Weights of a small sound classifier: 12100 steps.
Rows from block 7, named by matrix and row number. Each number is 128 + 24 x the weight over its row's rms, rounded and kept within 0 to 255. All counts start at 0. After the name is the row's rms in percent of the matrix's.
# pw1: token mixer expand (model.blocks.7.mixer.pw1.weight, 256x128), inputs 0-127
pw1.238 110 [ 76 161  91 148 133 126  87 124 129 100  87  94 156 124 141 145 143 139 121 130 137 148 138 124 127 107 179 155 145 131 132 126 156 144 144 115 132 130 143 112 103 160 137  85 139  72 197 127 179 125 137  98 114 166 115 147 152 134 163 142 123 146 121 113 119 103  99 109 176 102 144 119 132  94 100 114 122 131 141 117 128 133 150 134 118  91 116 137 111 115  34 145 130 135 119 163 141 130 136 154 148 128  99  96 118 126 147 119 133 139  79 139 115 139 128 160 148 110 127 106 162 113 125 150 120 121 123  79]
pw1.239 116 [128 125 155  98 108 124 108 116 164 152 169  98 130 103 129 116 129 105 114 126 151 100 163  93  97 119 130 147 121 156 150 115 153  98 129 139 135  66 146 142 134 152 114 115 111  66 163 162 146 115 134 136 136 188 168 116  95 112 113 144 127 111 112 129 120 118  78 160 146 150 146 143  57 161 146 137 124 162 157 107 131 156  94 143 117 141 118 110 151 142 115 118  93 155 135 159 126 154  80  75 151 157 127 125  88 127 100 144 112 132 153 128 140 143 137 138 129 137 149 132 164  99 145 105 133 156 127 142]
pw1.240 104 [151 109 136 126 133 156 146 144 175 141 125 158  97 140 113 110 118 135 118 136 158  81  88 118 112 100 127  84 113 128 161 124 122 143  71 144 124 125 146 107 150 113 134 126 142 139 104 166 118  77 127 131 105 116 132 155 109 177  77  67 135 130 136 120 140 137 124 132 117 113 146 129 122 170 149 154 149 138 149 142 115 119 141  98 142 142 114 117 151 134 132 147 147 148 161 111 145 114 131  91 114  93 138 113 118 116 145 150 120 139 152 124 116  11 138 136 139 109 111 158  99 148 125  75 134 137 128 147]
pw1.241 110 [148 129 170 108 124 118 124  99 146  91 129 142 146 152 140 148 128 109 120 153 146 178 152  80 105  79 116 122 123 168  98 113 153 108  94 140 106 104 203 105 118 182 110 116 106 114 144 109 120 155 162  84 134 121 126 185 100 146 122 146 142 138 112 118 117 110 131 120 153  91 133 142 121 155 103 161 136  84 158 109 124 145 162 148 117 143 134 125 125 141  70 138 114 165 133 150 162 115 119 139 130 128 127 103 122 113 117 145 120 114 143  86  91 119 146 137 145 118 150 105 114 175  92 115 135 146 165 116]
pw1.242 109 [104 135 131 183 109 109 131 132  85 136 139 126 141 109 136 139 142 120 146 124 108 117  77 134 135 152 148  88 142 140  76 116 128 125 135 160 130 180 100  98 134  88 141 144 128 149 139 196 123 167 116 164 126  90 128 110 137 113  95 137  92 118 106 127 146 159  77 120 121 142 136 122 142 103 164 115 124 118 111  91 138 112 136 149 125 161 168 117  76 117 133 119 118 136 149 156 119  77 126 109 137  98 115 160 107 130 118 119 134  95 118 167 153 125 146 111 148 178 168 141 143 148 148 146 154  72 141 123]
pw1.243 076 [133 120 137 146  89 104  74 119 115 138 116  92 104  67 162 136 126 129 177 115 174 101 153 165 154 153 117 132  82 131 129 146 140 158 106 134 136 120 144 123 135 128 173 140 165 111 141 126 165  97 108 149 112 117  74 143 128 139 169 108 126 156 118 170 167 169 128 162 141 142 122 151  94  91 117 143 132 151 145 114 140 138 123 113 118  91  59  98 124  93 123  90 113 126 137 163 120 123 132 118 179 114 131 146 128 114 102 106 125 114 130 128 151 154 110 149 113 107 104 116 118  97 131 156 132 106 148 114]
pw1.244 055 [103 155 121 118 157  94 112 112 150 120 142 116 131 130 106 129 167 152 162 136 137 152 138  92 131 113 156 129 143 174 136 129 119 131 117 116  91 128 148 129 101 147 188 136 161 122 157 176 115  88 119 150 130 131  97 151 111 180 141 105 101  90 147 140 131 117 123 138 151 145 136 124 114 123 148 110 109 140 163  98  72 142 148 116 118  93 133 115 151 125 108 178 167 143 141 141 112  89 151 135 145 104  94 134 115 121 140 143 145 152  94 117  88  71 122 180 104 120 128  94 114 125  69 118 103 133 159 101]
pw1.245 060 [ 86 151 115 151 139  74 110 158 136  97 154 127 122 133 125 106 120 137 132 137 146 134 147 109 171 131 180 123 129 153 132 117 137 138 122 107 107 133 129 149 103 138 155 111 134 155 119 131 129 121 100 138 116 143 111 148 166 181 148 100  97 104 128 157 146 141 103 109 156 129 108 108 125 103 136 151 105 155 148 137  86 131 167 123 112  79  92 142 171 122 106 146 153 111 156 115 133 121 182 115 154 118  94 129 141 110 129 114 126 157  81 107 101  97 113 178 149 123 126  84 133 159 117 153  75 116 183  89]
pw1.246 112 [143 158 149 119 125 125 141  94 219 121 132 107 134 151 111 102 140 140 150 119 119 116 150 141 147 141 161 162 142 140 110 122 111 109 114  71 123 101 148 129 121 145 120  91 136 118 140 143 151  78 113 120 125 180 152 128 127 126  88 135 112  81 154 148 118  97  98 158 109  92 104  79 143 172 114 129 109 118 128 143 126 150 142 122 128 133 134 128 130 151 144 162 150 137 107 113 128 146 127 108 102 130 101 104 141 134 182 125 160 176  95 140  99 119  91 184 128  93 136 108 131 128 130 117  81 165 138 111]
pw1.247 105 [146 147 124 147 129  49 129  81 134 131 140 133 118 164 128 111 141 154 152 138 209 126 133 168 153 145 123 124  90 127 138 133  95 133 119 114 136 138 159 113 120 123 134 113 150 160  88 124 103 141 110 144 142  96  77 146 107 132 136 105 120  91  94 139 115 160  82 127 133 137  90 128 128 114 149 130 126 153 170 112 127 100 141  88 133 137 152 169 136 130 142 136 104 153 128 136 144 113 112  88  93  69 123  88 131 103 125 153 112 127 119 122 106  73 116 128 132 128 173 123 133 117 131 134 145 111 183 141]
pw1.248 097 [ 86 157 134 122 132 148 101 119 165  98 137  97 128 105 119 143 142 135 133 134 132 120 144 113 120 118 178 173 149 137 134 137 139 129 131 106 108 117 151 105  93 138 167 119 131 105 194 176 164  83 106  95 119 185 125 123 132 122 117 135  85 117 159 127 142 117  67 172 149 142 126 127 148 136 142 119 132 120 114 132 106 134 115 137 122 127 141  77 125 113 132 130 110 127 115 166 112 122 161  94 139 145 106 123 125 120 210 113 129 149 123 123 129 160 117 158 118 148 147  95 168 118 102 151 118 166 148  79]
pw1.249 107 [128 125 143 132 167 109 110 149 123 140 174  80 163 157 128 135 128  97 107 105 131 128 146  94 117  79 126 147  93 131 193 113 142 128 155 150 146 156 146 145 135 128 158 162 130  93 169  96 119 153 112 151 162 111 113 149 128 122 144 140 127 104 102 130  95 135 136  98 182 119 135 146 109  90 146 119 117 113 150  99 126 110 119 110  61 146 151 138 123 133 113 116 125  98 139 167 134  56 105 141 172 138 138 145 105  98 114 103 116 142 119 125 118 113 144 115 114 129 162  96 158 152 131 149 128  80 144 147]